Weights of a small class-conditioned image flow-matching model.
Training: soap at rate 0.0019, 14100 steps.
Rows from block 5 of a small class-conditioned image flow-matching model, named by matrix and row number. Rows with one number belong to one neuron. Each number is 500 + 25 x the weight over its row's rms, rounded and kept within 0 to 999. All counts start at 0. Numbers have three digits each.
Before each neuron's rows are labels from the 100 images, of 14976 (inputs lightly noised), where the neuron reaches its highest value: "patch colour" is the nearest of a few named colours to the mean colour under the peak. Only what is clearly more common there than usual is listed. The data: small charts drawn from random numbers. In brackets: how many of the 100.
# fc1: MLP up (model.blocks.5.mlp.fc1.weight, 384x192), inputs 0-191
# fc2: MLP down (model.blocks.5.mlp.fc2.weight, 192x384, transposed), outputs 0-191

patch colour: pink (44)
fc1.228:474515473477494521510487474494513474473480492501528460529520500445588488478507523491476442481462519477528472483506440516491556505487504508480524460494498501500491510470506535466508509461481500498501513543525513531516510493491531490511493530517482503515488489467510560466512506519498511484473504468464485526532491512546516499501499510510540470499512525499515497520458451533509529515519513508433494480475484509468487481535519463433446491520507510502499507461487510490510550487517515508509486473506488500501485528538506483493475497495469466438487502453490498495525537525493536522
fc2.228:503486490496495531466478533524510477549485482467529483485508484521502517526493514505481524536561493495472511495483468486488508529513496537473481500522502503521509463522524486499504480556549516485534524444535485499509507519488480480520500502528458478507463515518506497508491502490469502450524482502461495530466506503520457488513520481558529408524508471515523496470482488500533505473448507519541496503468511491478446503542499471546522514480523484460447493523487497484510509473490513526472527510539479457487487462529484505531541514502472516528501499489444485487498508534488474511

patch colour: pink (63); grey (32)
fc1.207:465507493504520484489505518508483499469489495503480493537534499467549498533505489451504490458486511487474512488482482523472486474521491501497525439492541489510507505492489498519528491487530457513508509502538470555540499468534489516449510502493482525487534476503527494512493490485456466531556481513498492494511450532488509456534548521462513475456489499510541495507478505516516493515522470527448480477499522479504525499476533491473476568462508513552473493546482482504565499498480486541487481467526434477507500507504494516517493512483512509513518458506468508496558496513463482515
fc2.207:513483489498495505496503494552489500496484519491473519484489517501503522488509488504557551524507474502518513512483474481492522500486511502503477514450514501476511446534502492538485511524480498554521530453529491488535435490518530493511480496538489531470492476526508461471527509504474525519521504469541493503461457477457499495535528471568534514530515480460499547482506512514483513514547498503488507492505513509542500472493497531488497473516473531508530443500479487485474476486491486501497519554538538541539459545499508465523523434483524510528536486545484485510505483472486479496

patch colour: brown (49)
fc1.210:562516510466512507531473465480528520523490522470505482503533500479511480527504487486502505475498503508538499513541472474549504485452508497454473513461558488502474536522494503495535471563519534476492465494494499523464564503515501483482476473495481508493506514502507471513546480474545506524497535512516487536516509535519526455530490523491527521491559486480477511522487472515469485526482511484493547498480546490499521563496500445510514509457534473481475497532499464505487530501531511548502475498532482496526483508502497469503505493489475540489523476483514499537508546507481546496
fc2.210:509491486483493517505504520463528520508472511530522486496452519472543489489492502490485495548505472498502492471483489518503475438526511467485485476499527508528509438484492515455472497411519500508512494486535513509496522464477508493484527456486526516532522472498498501481476469470509491495506520524474485528559510506518506512455503498528517504500473486542504520498503500509468505525553556467472473487480477499502501529497477513494528541493484488553487514471525477490512433490472502536536539475549495511525495477533434526498484462502496543483484485550480518518516498486504521465

patch colour: white (88)
fc1.78:523495458541470506485551516482493478506514487470495499510510479442508470490528505480502523506507504474460521521473503509510505471470520492509482509491509521512454557490488504533496519447513454472484506486475549478493489483529514463532496477483459475507519480481521490479519532525456485566533451496504461555495513495475499527470509503531515489507495477509482476515491492455453533507506500447526566522478473494458494499491474514507471496530482476498469485524475490486452492520494525495492486483462532520462485503472499491505476484498531482461478437510524464524511526527476534519
fc2.78:482518496500517519521497518492508519500507451501506495490509500473514442503496544531453458467451491475466489511491473527535520492510485485512478493520507595519515452509558496493467514490564453492542452523513496519516489518507480472512489532543480518530505471501503496457513549467468531544529500466533523514504509478495500481483468481478487456493525523525519555460489531491512475483506501479492489478523545493517489485521506511479530491528531495524535522500490489485509470527499478455483500543480476476508487507484523466505486506504489463479514499517520485509501499555494544517

patch colour: white (75)
fc1.223:516501475545501475559478487525499493519551495448490533531493533491510514502521499516498466502482520509540498501527527494453531470469496514531473453498512521519485537515468466478495518500452532484506509501514512470468507508469462484511480490548500532550492486518529473486482505487482473492429502507505492509546514530512491505462492496485508522492500469478502488543491506451493489490505536463521469500506492483513530508473486495508546514550541486468537477518495547491492546465470494516562492506502524477506514480496456488516498480478517513452482472468489498488477548481498563511
fc2.223:514510517553465498497532497508496536500464498445493503491516479494477512502497530488495549484477499541563510516530481527471522503511489537542521499476510508461513460507537505502470517515482491510521501498455502542503485518465519468545477531546517499488505522502510511493546544484464498505445536484522497564478515471494505461494522484512492467497518476501504461449515490495426511505479523525486502517494527491468511484466521486488485517509475446471471468536509526494481473520528492496461482528512527522503489533499510468487535494503512514430490492485488487517530533518457519474

patch colour: grey (80)
fc1.58:479466512514538521506525515492484530548491449497511482514485518532465509461448487518480505476552487479513461470525489516509442513510470534488467444514482465452470506540503482508508516443506532528535524478546528487497535536527538481513473533511497500488491486490467497536518436515499501499498517478492500519497500464481476494492470507510520485526495519499490493504513497533467536481496530478485521480473506510459472519492515513482447479509544506514482519478489477491478485486496520520499495550490479586489499489514510445527475493487532486490487513497479549497535459516478487503
fc2.58:496504490506499499512540487489466506514514534513480544497530505525513477533486505493513515513472498460507472458539491483487483479510505497488553495496482435528514505518509524532507479509512531462508492516439460497489488504489460482483503478507496514489490487533457487506512397528523494513483540512482515507505502530503552534487532490499501492488501492493523431466493525467459489469469502501493516482551477529494479499463536485487563500470549493515474525483542490511541482505472521521456543453467510469470487480535517510522502496520525494473485496488488485498479490477466463485

patch colour: pink (31)
fc1.380:455524511505487502476493472490492532500501505515529510507455509505483491526492513519516508544490490549442503479504536493468484480544531521469494431503474470474484474456463488481523503488472509495476448482475512488475488516513480449503475510467486471491496515483495459486499516503502471521521482501476500504481504492504561504445483523503520469490488502517523508446514535491483505481511482487489509513478475487473471484466521528528489499484498511506550494514459518483521468498411471484551516502514483557525490507476498496428498518530492480455523530507515530510494489482502472442
fc2.380:507503531511499464524505526490487527490481459556469510498531504491505484504489496476505506444475498582461494504487518508473460518451556528474479522498481461513546530525564482512500495529519521511522467559503473541488527513529526485509480518469479545496488488492495520514517495499538522515462473500495461510495537506485480511447508514457481539499488506483474442556488519514496487521514504511525496523499506489506525479481480522504509516472461509479458468499536492491510517504500533466437498481552474482515492461492532499534511497495531501497481523508485488530486514479487503465

patch colour: brown (53); grey (38)
fc1.98:514550530507466539501526488518487516475508525485522461502488527472492517490480480497409501506477541511493507542489464520494520523493495475482515463511486487505515493491512506487523530465522500435486495499494445514469512490487481505480470484456485520491480488486524524455528520510500441509503491521499505489548497465524475479477497484448523481499549490497483521512467512458498514570461479503484548559509480489493459488483549474485507533468489509509478495491487477539534502477512514482477511452535489468487497490505452472499485539491488511453512501450491502502493475474490498516
fc2.98:512490500514527532477498509439501523471476518525478522492484521491510468458504492480581498520496479531477481485497494483510464504472450512485501493502493468481493478485497505527489511524521461538545468482501568517459502492490529506466464515484536465504473494518490487488472501494480543546486485534466507488443509529482551502475496469564546518502461500488510472473527498497487503564508476491495480462502508522488514498512478496463514496451487493489515490491493465530471488489511480468511496533534494539515496528468475523468477466517507533489451493531539493509505465485486532530

patch colour: brown (34); grey (34)
fc1.74:490567543519473541447488493477542517496515511496497535550485493476470482467504447518509484499542525487539523457504536487541463513498502496498496463508518527528498484543514503466461499517488464497454509497470504508520478522537498480471496482521504473495504475515486507467509508505505498506482524477492511484503480478480461431502500514497547500523511517488515531500545498491474525502464449506529438547544504469473504495454546499463520509525508513493449496449476493506491501501495487507530523501527534509516529526509531495495504451496528489478505517517454499506505497452493514460
fc2.74:478476478525502508532541533541524507500513498518491436471503476455516480539475460532506498543509507457511483554552517488530448496527511495497494474494474493537537504491509477524513505481506485521533452486519483508483499513549440454513509478517539524512476518492499523493501488516493476510475504460508497537482515505507537477427499534453531485493514501461497493479504499496523505495493499492485525526487491513568526491497460541499504527493513482553498495492506532519534469458541474506508479458467513491491476487509495501458491526490513524523494502525516481534488564509485474497

patch colour: brown (30)
fc1.241:504508523470496489462538471452569477500509546516492569504501489526480508475480486495485514465539491551522529471465493488461496480505493572517521534481564479492438507532457489483508507504492504481521504538490534469487528524547503556445485535479514480495478456489497475520474463479486513489504496500517533441476503481445537487486493516515513518513523530510485480480512510495493474466489483491515487471500487475535533504487505506483521513456485518506491522497530478493473472520486485519511512489492535523496530468465482511516513481474488512514531486509499528501519552491485499508
fc2.241:500462542471512479505477487516485505471448466474521464480482490444540499505497526517470479527485505479444510483507458500517493506505462543515532494448488513549522497506494506517502500534528502502519517433469503538493487497562503513524501481529511494514526476512537493498498485515466464527520514508481514502538547500571455477458510494488543512497507483464497467536514505541484508468475503520533502486504518504480457494527498521444566490505497491494477496496484481463522481483544437502504536516490493492471479486505514532500529519540477503506494521506520496544502484511512487496

patch colour: pink (32)
fc1.195:460470485530498493517507509480516488482493485476500487521501529465518460512476520547509485527484555455454521490468462487489469467508515477443516492535478537523493511482487518516533480516473480491509492486485494495476454490524521529465499499487508516482461467519472455492487461515494514472448518528464509526549456505505481507484510503466463471484529523482518538508468507443471486521501468540496511523451489468507515495460540519507501470472510570475483481524508504537540479489537499486515529490502509514489500473475430502494517469538498494489483482503491500519508504512528516450
fc2.195:502491476516500499475468487490517508489542529497517535513482496479475512527494467468485465516507509479470485516500473476463488509571448466498463504496467531477500500481510504504529499510501486519493491507485499516508562472520497499494483484475506459526461477491479484459491471492498494490458522549452494506517539478512536533422531517540462508483534486484476476465499498457516482523513512479498529514489469512498474493512501535530505508491501500486550498555477551492483493510493470516476509513501512490563467491516444487486493481457478549443481503504532517511541508507533511454

patch colour: pink (54)
fc1.234:491513477504481479475447524539506437479475497499466492490493495489491471516511513528495557471505484527480509520469500542529523506482512496483517487524503480455533457511491515510556491527498504492488532487449484486509483488496497472539537491521499455488515527496489501566479470513502502513479507522557505541454487543508513478513491526474493526477513476507487511468494476489496476467543490457549514516509528472479527500524539504486542479492515534506538462558489539526515523490530494460496528493476545523509488458507492495504468493505529468535472534481501485446529508473489468488
fc2.234:511505484540488535490523525492509501512520530506544533481476487507519480539500487496491499468497491487456514504489506480537511495495474519486557516486460471497521499510492521516514510474554504488457504485524484491499452507466526480502484561488545464481496486498485496491537481533495494448505441541516554495496535494502533531474518488528493503512531535451512490431503475520490497462515552520519511524495468511498527526534523532467505486484469519479455522448474493464468501513497525494509439443509505490526499505519494492495490495547501500446464506477469516491511527504530477503

patch colour: brown (33); green (27)
fc1.368:552468532503476516506474487425545457477479496522467503527521483498482510482458514513534515524504481507484510514501527506514500568523461504523454486533515500530479515463491471507502575517509492484491486544492501495456513545459519522559545487433520539529536504500513534516515507528519502455483550533480533487513476514515526500485497482453464515530487470489493531493517496509497515453511505530532490510499507481467487484511502504495500476500459478536485516507540504524489489505461483511506485493514509515514475507550499525480453504501497524526481487487469514495526465493506481505
fc2.368:476510523476479493483482468494527488529503488482561480495542545511524488523498464494527502517517532521503504555508521489504505511517480473512563501541485505438521517467500508521542484499490456470535503492476501559466512538517498505518492489530469504482524517509527476453494512474503481512492542502475490473505489507485474476497522511528444511531517435500485437502493509543473505515474504541462520495507473502503492454511480505500524472539499515487484504482449484509511546497468462511531471498511504478515520498487467535519486479464496486514477495477436502542522473534527533500

patch colour: grey (35)
fc1.174:496470462503517469508454491518488535468480544485518501519460465484535483471557519506534530517501521546491489439502485516523510527509479500492528495481449503544473527483519481496507519468511493490489512470520532491451476497531489464488452473490490470490524515495488495510475519532491491529538498435517523514481496512533514484510475507481510482506491463495527520499492559550482476493550523424495475486463489512479492500493524463505505527512543493456515513530545549521539521489509521493511513527483519501496460511529495535465469490513476524496494516496484500487529504535506477540
fc2.174:496494460529537484511545499551496476491565496497512482454500494483493475507474513554467537542511477483477485567526511481510474481500512484489503503487459495527563492501485530515488523471491511563497505506480485512509536496510488458538472493520503486499526517467533526476480502504507487515482497521494478493539547480553532529493490518526501522520470521499493503510505536488489531494493498489506516498493465490521470488481515519535518485502476508511517505540444560441489482518507462532503492494487533462504528492432526479499523545520510533458500501486473477509511535526483484540

patch colour: grey (41); pink (28)
fc1.233:495515510520515513457488523506475519505495486491479498480467489475466520464469518523488520525500471513527536494457488489527536513520506487504483553492481539494519533537490535489485484478504507507528506549516483503480516531520520542525489491510437531505552497492519485511490484507534550506499515504500508507502465449522510495538490514515529498484517481512479488512526525496496476486536485462535448527494531519519468498476487550489504477496521498497514502488527528542483509463548471480485486512511496556484480541443511518523494545481500533550569506531504478472504516554460524449
fc2.233:522513465529498459544528543500506496516479491522512499476496493497504468512504478484536506464485507518478515440467494502517515515510493490446531504503484519464452480518504487541511527508469524470467483446478512528517502512514468513522470507525493479545504492513550509498507469540523460520474522497493482498496565559499507536473549481497486545511508522445512520484487443525509505501433470475496526483489486473499532502495507567500507547529483475507539505504493460529478496435498515496532525524533521503530494512483510500501491497486519524501530493520518511484533480481490507469